Weights of a small audio frame classifier.
Model: log mel input, arch transformer, norm layernorm, activation quick_gelu, layers 12, width 256.
Training: 4400 steps, batches of 256, held-out accuracy 100%.
Data: 39062 training examples, 28.8 epochs.
Rows from block 3 of a small audio frame classifier, named by matrix and row number. Rows with one number belong to one neuron. Each number is 500 + 40 x the weight over its row's rms, rounded and kept within 0 to 999. All counts start at 0. Numbers have three digits each. After the name is the row's rms in percent of the matrix's.
After each neuron's rows are labels from the 100 clips, of 14848, where the neuron reaches its highest value: "top examples" is what is common among them; "peak on" is the class under the peak. Only what is clearly more common there than usual is listed. The data: telephone keypad tones over noise or synthetic speech. In brackets: how many of the 100.
# fc1: MLP up (model.blocks.3.mlp.fc1.weight, 512x256), inputs 86-171
# fc2: MLP down (model.blocks.3.mlp.fc2.weight, 256x512, transposed), outputs 86-171

fc1.238 086:521514543529488526509475445465508485577500527513521467524473479534524485516489468537528491564554462506492467510455434481493487461453477489505490494479479496538487446537529492482442513478551441410466457466543543504477383493514476540536568424512530526515453483
fc2.238 077:487495480495446508468484537483487459536558520448457505484497527585463491545458446450576480485434452502505520496503533500473530465522483490494490495449442512533535528480502587522533510528514502511458542465459539437481541479431556470493479559549432446525519520
top examples: key "C" (82); speech (63); clipping (55)
peak on: key "C" (78)

fc1.243 082:426433521461493503479519513425465476464523488496526524506455516490539523539462489504562529494496464555547509466434494528534460484498487494506461488468406526532485469512443540502488453535495540504463460420458452500544531464488539492482535515544525505518516504
fc2.243 087:513565487499572469450610522437608537433476469458480469517468459511497569425470535523474429525562526486560480479469519470494446507517546486534504464512523436501497486578511498473474442495466534452450516493449512498506461542531485506577440556475490526480500467
top examples: key "8" (59); mains hum (40)
peak on: key "8" (55); key "0" (45)

fc1.208 032:557531555489467423469469463466541522538495489525479467520524552527483534474531583542542533447567534575472496505511477461468528473477541514491409540470505468508462444427516481511537543470501496515468475559580507581480503517489464506441583448608553566529498498
fc2.208 030:483440444546506582532548509501435493449434496480482512479443496490490469465504431474471507553465506470528471494464495512520486526490487491555557476548510553502501500553504523496472510500457579463553492463444436390495496488553510454513447514411435537499502491
top examples: key "7" (77); muffled (low-pass) (33); number of keys: 9 (29)
peak on: key "7" (62)

fc1.115 098:491500513470518498483465442477539506455521516502500520525479490517450489472462469486549570504585510542528512481510493458487497512486478492599527513533573513502413546495530442508498427495511561404461423512548540536525436449540459469513511468491556462544501505
fc2.115 088:473478504483501502513464537517511499493509444486493492476538474508541460535497475493463432468418530494471492584519587480479544477489513495463541531431494542526536496570493516448522577533468529517484497439447498502403509533527567501498457533468473456446538505
top examples: reverberation (100); key "B" (60); key "A" (60); number of keys: 9 (35)
peak on: key "B" (37); key "4" (25)

fc1.251 070:490467480475524567548562452471485548429514532485498514513496541427524461459527564508434483520516411485500493489550512556486468509419528513551471489529458545495415609497501460529572435492513552445538471441446539522497507547550487523427393498460485532524489522
fc2.251 058:444505525527540401435429484498541501454567523521489446497517444512474540528483457485544477455467530579570527528526480435480516485551470499466511552489567456546542436486514485505462509587504485504530528468635473478522569457484499508474568506543459454508563527
top examples: key "1" (68); reverberation (54)
peak on: key "1" (56)

fc1.304 163:492536513458502530509522502463531499478476476560529510433463526550439547483502471563570496508470486537478547490502466488521505535530536467583519525464495462518510419574502440486530548470599492482530497477489522445489599484542492514477469454451511480372499448
fc2.304 141:499480497501538536476480529520429522524478448442476454481505539500494476474430532475510529515514498464534495549506516453507436505566481535491491463488524460510536420438519437486551456464443445532500471555545473499463511457591490514500476435517489507523514476
top examples: key "C" (77); speech (64)
peak on: key "C" (66)

fc1.412 098:440432482497503560533563475542507480477526531518498460535455528448522455483596587545670502472467493558538536509538451549508474420540453574446486525517554494512511535465496555500492462476552498485580490511465472486481437534551495518440501457484486512499469478
fc2.412 096:525506474566498512534489541417536555553478453487513469428496515540516516467427477429470430494505447585492473565426603538472494446488476512532433493445451491554514463507477525535499485434501461479450531488541464546472527499508539485533458573537452472576544524
top examples: clipping (100); key "0" (93)
peak on: key "0" (93)

fc1.187 098:434500538486519574520515459539495505501598461478520498387603509536505568480478564493535526503543530576580544419507488492489482474519471479538464513453541511454493505549493532480520439472467518527490467536478490469534548487510511536480497485519456419462525548
fc2.187 092:516551455557535502512516513416533559413404478493497482530421447534540493445497492507457446500447499422511539593487557485457462529502543513493494512497509477457510475461459546529484431492524510523488485484549471540485394471460547469591505491518558536480492500
top examples: quiet level (86); key "2" (62); mains hum (61)
peak on: key "2" (55); key "5" (35)

fc1.157 098:454513531460422648543534469487526580510488495585558476526551526538481504541509522562531540547603472549533486483463455538491516520534544519522462513487460503492508475542440427449490496484555461520595429452528546517475548480577493503460479474460479463459476471
fc2.157 089:535488460609521435429472506470478520512439480519501467479454497458505599449510590475515448491417574476473500517463543464454391487510486543509503539548529481535490560429472490520475473548480413499462482558519466558505509478465535467528495445508480516514512471
top examples: quiet level (90); speech (66); key "B" (61); reverberation (53)
peak on: key "B" (53)

fc1.400 032:488486487466562513578460525506465468474533522462505490478525462513470547474475453498520561559565517525518448419497492513498500413480584441486518474491505582474481534490474506529534519546456535510471504440562478525477465522507504519493467453606546452480439506
fc2.400 039:495519494523490517430529511492534496524444476490508530503468464501522419474539574508460412474453461464472534562507562514499471546508436541500496481562465437515501497513592552502441469462496476527508520560395503499494564445466539459528457605382487525460569501
top examples: key "1" (79); first key: 1 (25)
peak on: key "1" (77)

fc1.188 162:536555519397447472446484499550556524528531527439457475574410527522526493525478447519527516515499468462500421518526537549538538454466450448444548545488513569483461524534554502450559520487518589506560488443530576467513485470503472529477582502497478543524502430
fc2.188 207:587528495579542432597503514464483499443463514527592487423494496561523532431561486453497460470412570435530506530537501451505469532517476514551549503485504487465491556440470398509482495494497374460514522510431485558567507472461463502494512459539565503485506473
top examples: reverberation (90); number of keys: 9 (30)
peak on: key "*" (43); key "4" (35)

fc1.169 088:528521465488479590456506429528526558480497544483521508485459481421497471447522583546428485505543459508550492476475529563482483507445550501583539485507451546441476581526499449509521468479463533438585441455492571544519411523525496511434406463472537512527475559
fc2.169 086:427492511502456388519471530485502518405479542502494450445549492500517506504467482466576465479483495541477544532541535437483487505538548565471492519468571495516537424439472531496484530522549489504537501488547536462559573525495546481514606552512466446519515512
top examples: quiet level (72); mains hum (39)
peak on: key "B" (48)

fc1.217 037:455466493510486565466480509441507472474532442532510496542507519495485398521466530431517457532521444472518527520542429578472466553433463503501542579479522493462470522508510478496489537594501496481442435531544477489457553454493507565409495532475541481415482481
fc2.217 039:504520536516448429490564492542543506540472505476499467483479444447520563478503561534537504504529513542501453515499487438445479401533481491526475489518490457542529420486505522550546467397491468452510464499518471544572522568459559467524493551597446491567570503
top examples: key "A" (77)
peak on: key "A" (65); key "B" (31)

fc1.419 098:497530509456435580483510550494507420503568462479538572506499503542571436526538436473509573582467465532488410451559481519412507475471473441488494444531567507524500523524549444419434486519488470513476503503501553450500474475508542509546522515499527477449523467
fc2.419 091:504432507460551420473514495530557513514484569508548466459538449500429544461493492477493420449508466479541536489435528514530560562559533537515489567502461406515480488446502544536556507463476517482479553446492485494463507446517518457426502537474468470534485583
top examples: key "0" (100); mains hum (38); first key: 0 (27)
peak on: key "0" (94)

fc1.177 039:459564538473525551538449549556459463472465471550488527519421534527489470485541528522472519595516499482503573525561479529523482514449427524494462508437537515526571563525522454548450545537506550500469485517502524478514493561529553518480559541460452521469522496
fc2.177 046:556432492520490466493548494423540525541517545464547439479525435464500523524491514470549508410500493585498438456443543500509498476535554462473557528553445471476451414511449543526579467482441467431512503478517504432499512441477483477508465508560535499518503458
top examples: key "0" (60); reverberation (52)
peak on: key "0" (38)

fc1.507 121:544498539478428454506543514467476470529553453576577480447547524491557517478495531446510507470509505517475550455440493436437520464522504462512478576491500480526479527501547491473501516481483480545509475576500494482512554483518529522484494601440514498563519474
fc2.507 090:474539490547553525528542516502562460442458510486501431482458551566443504478499490544451469441526452525460550495503552477507527494481590495481484466557405456468512514525449532573486471529472524485408488413545495503456496492475509470562456481552481500535473542
top examples: key "9" (81); clipping (56)
peak on: key "9" (76)

fc1.387 044:485495526467492420492543488430548556532493498502557470534452488556517497559453554464486535553494480501438434498477467523459532479531535484545526532496453513454478548463425536540481490504488508547497505548577486536504517512441473506538421552570532508520508459
fc2.387 034:509529453537469604574486496537479455448472512507442472452536539430515498481496459486565448465548531492528558562507532481475479487507522504523503485516540523550528453566570501552527489482425501452550477504441479456513474517532543498471563450481511507517501462
top examples: key "A" (66); quiet level (58)
peak on: key "A" (46)

fc1.303 115:567527488501486540523522458492525466609461509533521567480571447478481472556443444524506506554469556487507450526454478499435504444444449474499459491557549529511464526542495482470488379477440520453566493502477503511514458459508507528499420481459498555535475519
fc2.303 111:513467448520462472481500563529456533515522527488424474464509575522559433534520484491498528536389561520533486496492525464549492512501447489524534497485522498457582481478487437467531546562506441466491524473534555473551566524438524509449473454499460500463563502
top examples: reverberation (89); key "D" (84)
peak on: key "D" (52)

fc1.257 201:493502515484503517497475539439581460460478506454461545432498520500429473455473471551498450509515574476514511440466568458477485498478460459495559487505471446593485479516558481524526518489563605519548481457505448482488527392456456517549506509496545522547598462
fc2.257 165:433530463539513504521469506499495431500523483514567502523536578461426485560475513529503561526515517484488506453489474493480564553604487496532534479520519483470483440505541523476553468521492511530508553496480425516510524485546509519516448450516500482577430549
top examples: key "2" (64); number of keys: 9 (29)
peak on: key "2" (33)

fc1.104 037:510385526491468464490574457537485504505510541528524503507447528509477455554516459493475521511511506477575579490504473483487527418456439529427454481487591508587481450518582476494437521490468494526511478473551503503520449567474531520499611469493548528442526512
fc2.104 051:494601476488513559455469500471530507531502479423480490549556446523488560436501562505546480550528446541460450480513527529521545578561550502527585512513419510407563524461496473480575474483480551457501546539457522471508538436528496488475364546519407443561516484
top examples: key "0" (55)
peak on: key "0" (34)

fc1.453 123:448491493499444530529453447471534507452546515475468587527413566488520545571521450467579514500489480524572492425502493501502518530490538448529457435490527483520511465471441540508523518545506468467483490446480434540500568490455520503479456557512491503528484486
fc2.453 099:562504463477572449533565484451515546438446486508473474477549437555493484450449551515521415517504537486581528521544547503543434472579467560462473556488461458536496536509565525502461447533489523481480563503524505464537451534513500488572507476518558512452511413
top examples: key "0" (63); number of keys: 9 (33)
peak on: key "0" (49); key "2" (31)

fc1.324 097:474438514487516635522441530436550487412510503438451534467570523464466519495510527565612497494499501518554540429569577479466510492576474475508531540486496452545561530562536492448540474513565596496473462475492454474522574522526491496484467537502539478483552504
fc2.324 060:507501381476542469497567477528491535547466451556518512535474521500436520493532511475493478427515567536513525536404518545484490461489443578515464485534507519547465466477503482502537466503488494591547538489548571509398437383495483501519425410493556505527464516
top examples: key "2" (55); key "8" (54); mains hum (40); clipping (35)
peak on: key "2" (40); key "8" (34)

fc1.339 041:462498438522551582514502456486583563425525508470545502544436522573478454478544543481469530526529424476511478470511444534464462528491498463579552458494454483495484580536500474535508473539468451498549432477553475462525569463514521592470424525459506472450542497
fc2.339 032:463447524497494402479481534533496513540509513521516427497544527459556531550419517525573436489486507558517569490583540532486487479476503503460483533557505531565505449435511510512512482525516515484459483514482483564506468547492508457490558571563465484559463517
top examples: key "A" (83); reverberation (57); clipping (52); number of keys: 9 (30)
peak on: key "A" (80)

fc1.154 026:460528515484421585510558541546499532538528447486536505480476470521494523524517501491476581555512497500517467457497453549556549495475445501500568454478511474525521470519512501500457481458551464500488458497466535528528491488530581509545547576477533439414481528
fc2.154 034:510523496479481427433457477488543498480530524478490510568506487529510483491457539509502448421532458496516502570497522462477464526566543480497472525523476483528561546518510504485519524518450532449440536474529441458491511483508429485414457406518429521519521571
top examples: key "0" (83); first key: 0 (28)
peak on: key "0" (73)

fc1.61 036:508557519465435509395504530461502431423581467459463504478481592500551460525511465484548460503480472511551577580494546527468454521442483481485498445560467523481501608516523527482547499568495539465473443542516475463443458539507537429524453582479463459533525482
fc2.61 047:480472536523531463590524498521568483539490533521554490508520440464433531531464524476548503562548506527456437438551457524522521467576536534454526566463527472509500382506463446533462507418504467514534559494503487551577491456435477528520523469547526522507438505
top examples: key "7" (56); number of keys: 9 (35)
peak on: key "7" (38)

fc1.447 126:509515548546564487479481449476463414564519473511526481520454481564507465527485416537528509583562479482482470461485439500511494479427471520497557490518475498541467488525527497474438501505496446428403468463562519529527421485475488514514531409517534465526530481
fc2.447 131:466473492499507470460435499501483495534536498446504506514512491522456468512478464457559454512384531504509472503499528489506533517510521491514501514439493525524495536457558561517494552525513483489476543452437542433462542485438551432452524602500468449490475518
top examples: key "C" (76); reverberation (64); clipping (42)
peak on: key "C" (73)

fc1.129 044:513517559449514518504440525484512518503457600552510545500472537540484420406486570474528495457459499513481510593574563508506473494504516484437476512530534492550514468507541505514495518493517536506436460522550567495493433469496470417390538458447430506509500482
fc2.129 050:457497458556509466509569506480533472505520458472452458464495503446510582614505443512466509525545474526494499432430402510457556472468475487554539494434469501475522477513446502515563483478488493442579552477505534553529547552562577541575480521594526503461502555
top examples: number of keys: 9 (34)
peak on: key "6" (27)

fc1.367 026:494548444532467479455521530453500481536538435497487526593501582436507439521498519458519520522457457464473532442485497558420454454560489455547526473506493504478556530521508533570485487426487488437491476426586462499472485568548454504489498508508461483489547453
fc2.367 035:443483530455461493552461494545565452419475493490507467421486449500521527525444440526560482519585560487493449567538464465554523468440518488447476570509545510520483445513510479479516517470490495496536537598424520473566504480421593549531522479543521525503476533
top examples: key "1" (83)
peak on: key "1" (75)

fc1.281 080:533496512525531529480480492488478457533453427555517512500454484542479459550460437502485506595542506539507441417490422501519515502395448521528537465518452478520406494533542527482472502488539511387437476499497476546490454510536548510487529407539467484500494470
fc2.281 075:471517495501480512442469495494509507484543515440479514502547430536512498541514452487566450441401494507534454492522528510437532525524499459476514533515489496574558513461497460531515552542467482528479508474433581461443548496421471465476482510520481436433499541
top examples: clipping (78); key "C" (60)
peak on: key "C" (55); key "7" (44)

fc1.312 072:552493443474499525533521452523523573505477513471516489532498545521497511521515532474490522535486450528531467552500414535446500551483478514510534501544530455518439631509469451519570418508459499466556459484522452526567530567491540584477399531506467506539510492
fc2.312 065:449455511500505504498440541515480512452593478551504401481505476494506516500450523509556436513497475502501570522587550521527500385526496467467500503476530509552532436504525482517497509554538485480491486533559408497498470507486466476448554589485481485499518529
top examples: key "1" (61); muffled (low-pass) (34)
peak on: key "1" (53)

fc1.408 056:492436549496502372408549453502540509555505484509490487494541562500421493463533535465495480504506509463544523495470483421456561488541531502453518503512452542470483433500523526527481513490532471547552438528582520492422500425545478481473479554542471495431544442
fc2.408 072:520539464492447614624454480477510495492451501483482474539490453535552520531440487532511494525509449579423508508524504564526487469474480515521466513490524453522532564495493477487492471457474552464452499495471519532567494616451531515506509521521493567570468560
top examples: key "9" (57); thin (high-pass) (34)
peak on: key "9" (49); key "6" (33)

fc1.307 096:561495478452448526537519436500476539575506490510463493512485496508523473478520540437552529479590476573555496485431477496530462427489485479507518473515463500533469491452465534502499502507490515483496485434483498530540516514533501518475460512542509550488533469
fc2.307 087:443502604460542498455546519390472555477442470503500519483526463488446535425479445539469497528478563445501490523499526484482447478533491527480481484502516511569493530542557496558517497511609493546488492547496489494389538518518505509450546518485474510454540507
top examples: key "1" (81); reverberation (62); pink noise (58); white noise (38)
peak on: key "1" (56)

fc1.434 128:461455467471481512489514521519467521479496499519557469530467538542456483516507509528510439480504434550524453489551456476523503541499504460544473513505400514514565505534490404455511520488621500498547508509460491417488605485598459570514505484493584569419528477
fc2.434 106:506533569524512477493540472510522478519464441560503476499484425484559499512512575484483478523449491473431467556488537475425444485532476614524514484556498460478499454436492440525455464504464425480511500555561527499504495495485475530536572402527446476502490448
top examples: key "A" (79); reverberation (51); clipping (41)
peak on: key "A" (63)

fc1.458 147:516491460535467479527586481423540428633471466481547461492524558527443514503555502588467505467485542500486490475472461542505499440441444465460520513537492475530515536533501556403470520496571484512571463505458500449541472493563486541527519532445522500527511493
fc2.458 179:465427501508524435527480595483505576452499543495516521518561472526498465549552502468554475461452564537458490491543544471567548493547545527503488528399495509485508458402537508476477467579486495508488520452477555475500598451494533430442524587540504415472483526
top examples: key "D" (68); key "C" (56); mains hum (42)
peak on: key "D" (63)

fc1.189 137:493491478508548505516457549567405481482557435555498440529530508531524486520456462496504418524527519521546491469505501515531524522456427482500534424501493510451450495549596526525479500484513532495521486534479503512505560508541513552498561502535425538469524440
fc2.189 110:437464524475515508507455492484496496517494539441520587531490502463542482519387498514530483516389476485473485510505464491446545538474492483483500525479524523550492529376510524528510498560474510581430504475510435445476531534467478422448535460588478438464522502
top examples: reverberation (81); pink noise (50); white noise (40)
peak on: key "7" (37)

fc1.199 062:541530504481513589499433496474491487558536506547530453501485452513566528509551510509506476558565488513497488530505430518472477493467510487494483530484515514562495482578576502509471537491588449456506511558544542538499437481466498555531564452513516529462472466
fc2.199 069:453442492484461445500588522530448463553483492454510522535529551551420526531476477473489533527442445543520497474429593484499527484527492497472500467493483461469474535475462549556475494464423498494421512414471462465524520475479550410494478536520448495524562534
top examples: speech (69); mains hum (44)
peak on: key "#" (44)

fc1.499 027:496521473469457534496511493448490527466557460498507479504474499464476546492503533482479495520586472488480488487497562514461527501506548523547512477515433532484428533559540542527521540421531531576527492556515498497471483519480434511519430541474490471511507550
fc2.499 031:471418493554519470534482484554549437480413530466554445513514541548498452498442482509534465459489509533562488498513438521495488488542524495474536473501545506488531455484506512477490477513442465457533526437547439519525476485572555458508555459507473492492512489
top examples: quiet level (72); key "C" (66); reverberation (59); number of keys: 8 (27)
peak on: key "C" (30)

fc1.68 132:450470488506469470491485530527503493511586500463514480442536561516518489521489530546487452486549463530427535487523523452467540568491491453536444438453470530515536577493518472513510553522517471547574489545453409473494521478557490569454472511471522455622487509
fc2.68 136:516541463574555487521497467464520492468393518512471453553429457592559550466518503532454535411427501498467506524490523533482479507452566522460483517521509517447439539496418438487472465546477509466465455492570498531549396489539442519546533520540523427490481534
top examples: key "9" (99); quiet level (57); number of keys: 9 (36)
peak on: key "9" (97)

fc1.231 048:468513542479456536517481570462557574499490510498446530473522478499486508489495499481523551488519505512452467456507531527552511534505462456472472508575484471461455540495540513484559487447513493524386551482481508559609491557539525500511427544555457499537538469
fc2.231 046:511519458542545465467549465567474456490481487497545468511473563467506485530473501493485426536498520507556496534537500480439518454525568551505553548451519509526570456452475516521442465529487502471626498490518437425396507439504538486492587427473544460525455571
top examples: key "8" (80); mains hum (58)
peak on: key "8" (72)

fc1.265 144:493505505500453543508478522521490489566559531559558520502564475416469489565574513519492544504543473564494474542508456572460566497525520498488487495482464511518493477517493465458496519487548535521567506554507551533472586483570502521433481437469519551474482440
fc2.265 170:624452475598545463508506485465507514525469490521481470489504467503545540438513546480570412510418575473510477560500509504496413501442494529487500512435547513455493538429476469521448461533483425439493511576516491522491470524500506500567531503538511482477563499
top examples: key "A" (60); number of keys: 9 (35)
peak on: key "A" (56); key "D" (33)

fc1.193 110:435451512523549565520503510460536511548499555533475515482543502442518520497529576505405532522562511522510512530424521497441492488542524526501476486457550473550444473521537438577463534538482460596507497513534523466483558503485433586471489458454531519495478500
fc2.193 114:565483460503595416485575512515523501470484526519581480426469512540517507451523498529511420531478522452469519490493541522544447524491429538534523541561480474523465553483524506487523428520494494421515535445489441571553467528514592440504514526513504410478487460
top examples: key "A" (81); reverberation (72); number of keys: 9 (32)
peak on: key "A" (62)

fc1.113 042:454441465493503538492509479434517541443497451542546511508456543566517452529504535410501492546530482453483512502518416507508531389537498478496575493489502481581489549547600496451487477474509524509518474515574586441532546478488529488482536515484557483439522477
fc2.113 046:508551517447500449384484547562492447558491482471498516530557451438555559507471473563518524501508480533557468520445542489512463585509508475533480493511430467512490437495393505547516566505521480396474550469464435548480466506501516539507442518519461530524485513
top examples: key "2" (67)
peak on: key "2" (49)

fc1.83 042:495444505471453578489483542521486466519528549522509516467472470548451478513542583505564534494524470507509580469544472520533504478460440558488490518481500469481475592482512546484422498481523522476421435477561498526427512429538539526512584482505548516475462486
fc2.83 049:485519513532497441440567487482548485541470481431533450541495499534516571512481501544398441456493514537541436506454537449510487525551497468572534487479509472527518474554537510485568488492450518462496506471474461507534529519508480476446418462485437496498559577
top examples: key "0" (98)
peak on: key "0" (98)

fc1.341 073:533475459509492551513564463489486599502502540460539482490467511460484471495542520550488504474512469552566497478480501556483470511463485454573531510498486552433449526502512450514521405499441506494575438496510524520526446502504503540464390460451538500571480516
fc2.341 071:430464450501496437497449516467517491441511550501483424486520507483489470508479489477538470512520458517492596544563559476497515476522593549479515515456520530517525492421445524507516551528555490471537507463534495491521541530523565465506544560568500483464493535
top examples: speech (76); quiet level (71); key "B" (60); mains hum (38)
peak on: key "B" (41)

fc1.97 096:460469465477466553466529531482481504460490524522536481479507484520448553553483541538548512511535474538514483509571472476510550532514552477539485463465486545492520493536472457480493525506588506459556457577519458460488585489617428581528524477499589501410506479
fc2.97 090:520477533504489498433520517510487481514491464528495475468450503475601546459501561475524474501509465481489472551503489501429423515527450534529494520547528459489487474446478498534538456472431423470490498533541523542443489493516521554582549493510435526474548476
top examples: reverberation (84); key "C" (63)
peak on: key "C" (53); key "A" (35)

fc1.292 118:441466496501503531460464512488497473532538504476568487450558524406464453468560495489457513542530481493458500576440524562417569525566481514442510459447484430560439510486536539469578476506505593495524533473501506555580536480488461565488531495516587559496478513
fc2.292 120:582544459567524409523530483488562495525463480546501443472548457539536488457507546527523411525433546457476433533553510475521461486529469506522517518473510493502474489478498439492452488527536438500505540556482566470523468537472516471535550504495517475450562501
top examples: key "A" (84); clipping (42); number of keys: 9 (30); number of keys: 8 (29)
peak on: key "A" (68)

fc1.125 048:470519495539468477480446511447516501504478479443559541592490516497527525492532506505497511505490532538567499532484535515460432499493524501534501497451511499448462461477468569509525467431515546587457468569461465532613521510514499567463442526495476517592480496
fc2.125 052:510512452522524516523569482562502477447471531519449441438557521470517467510470501482534449485503547490453488512496490553501525463493506469492500487536510513510522482529530453497471498532445419458618563483502510477422430460492468481512550452482549506442498546
top examples: key "C" (53)
peak on: key "C" (38)

fc1.443 090:518500494471443534513510490429483503537544551449492592440433495498505482573507488442528582522481461497518513426559514485519443521464522496479461434517571429526521502536502494445503501478537489534438519474488497472534498479471523521512493564397456501472552430
fc2.443 095:549445438518582442469528475516558519433480448499465456510531488549494555510444542543539407482465488473564526526516504479535468499539495506472532569460467490489499495476548512531487433550481515398493535481552386510441458496534529505492509501606497483470497556
top examples: key "2" (52)
peak on: key "0" (40); key "2" (36)

fc1.249 043:507513499462402477505507472465468553514507465509507525491515508561521497458506512509525517465532443508488428481481537535492545442487491562516455503483451426480476497407492512530487571440521534501497476593546524502443515481499483482473486482511518524502371533
fc2.249 054:511446522550510552416467492507556475475457554424484497519503442464476463499478560445464478546471566498547510508460472475481466510515532448490550479543529547529509498616520478456476468531484510473482475431420449592550493518528498481504493500456462476464626452
top examples: quiet level (72); key "4" (61); mains hum (52)
peak on: key "7" (33)

fc1.287 124:520458538546574437503400517500508434506584499565461469545503472484498522499476457536497439482533464449443474474417464523531483431491553445417514539457503517538518514536580521576514514481527508481473482497532468472411525443491453530430518452529498575493538429
fc2.287 117:484546514466475500474551502467495445521438535461472490506467555551469466488505499466505514497456473493496499568479471425509540483590464508480461528450471491491547487503485510510463526511430501542435502496479541508609560541461531493530514578460467457481433545
top examples: key "7" (60); pink noise (38); clipping (26)
peak on: key "7" (43)

fc1.383 075:452479507507457510509571462476560521551521535522501537481517573508506487502564490514548558518574404530531448512553431555453501416516479489483470553480506506538516538509487533448463500506521482417537453501548456506453425474519482605540551512494445529554416489
fc2.383 074:557384464525510523452441554512493477571514564482445463490500485556458461525476530454498490464459506530476499511475539494550475513599511514512516469485527498560493482417483516496555457563516545491480525495459514475517508471480472397462488528471468515482558499
top examples: key "D" (70); reverberation (52); clipping (27)
peak on: key "D" (46); key "0" (27)

fc1.236 133:505476459485466493477520504467499579485554509508518494489496539474529518482548596522458452526533453487559496491448447531538514483461495466413502432508520461444457512501562469520509405454485542503629458513493461548524468509523476510491559503540495515471467475
fc2.236 137:444503497461489436501544495476455537531487494471485555530483466465503474519547453491566488487466491493498485560506560435500542492502567530554558550463458517498488503551465590572450550489480485560498558550449509422520537514504538435471461541539522431430544559
top examples: key "2" (59); key "5" (58); number of keys: 9 (41)
peak on: key "2" (55)

fc1.354 122:475530462490450562522537520460524490535534559569485543507532514489536442493600518496555596449573415530478483503514495513464507474506513497534490527502521556523508527504468507493444531482515498513530478442518558516490555455491486465402437515535513460557454440
fc2.354 117:537504500557602478553472442560453489538517472523510497490503490452412583491474494468463482537418560543513485508476566498577422482468516500475522491467538457530519558515515454505486533527520510476487533539460514533489458504511488442462543455454480498477506512
top examples: quiet level (76); key "0" (65); speech (62); rumble (45)
peak on: key "0" (47)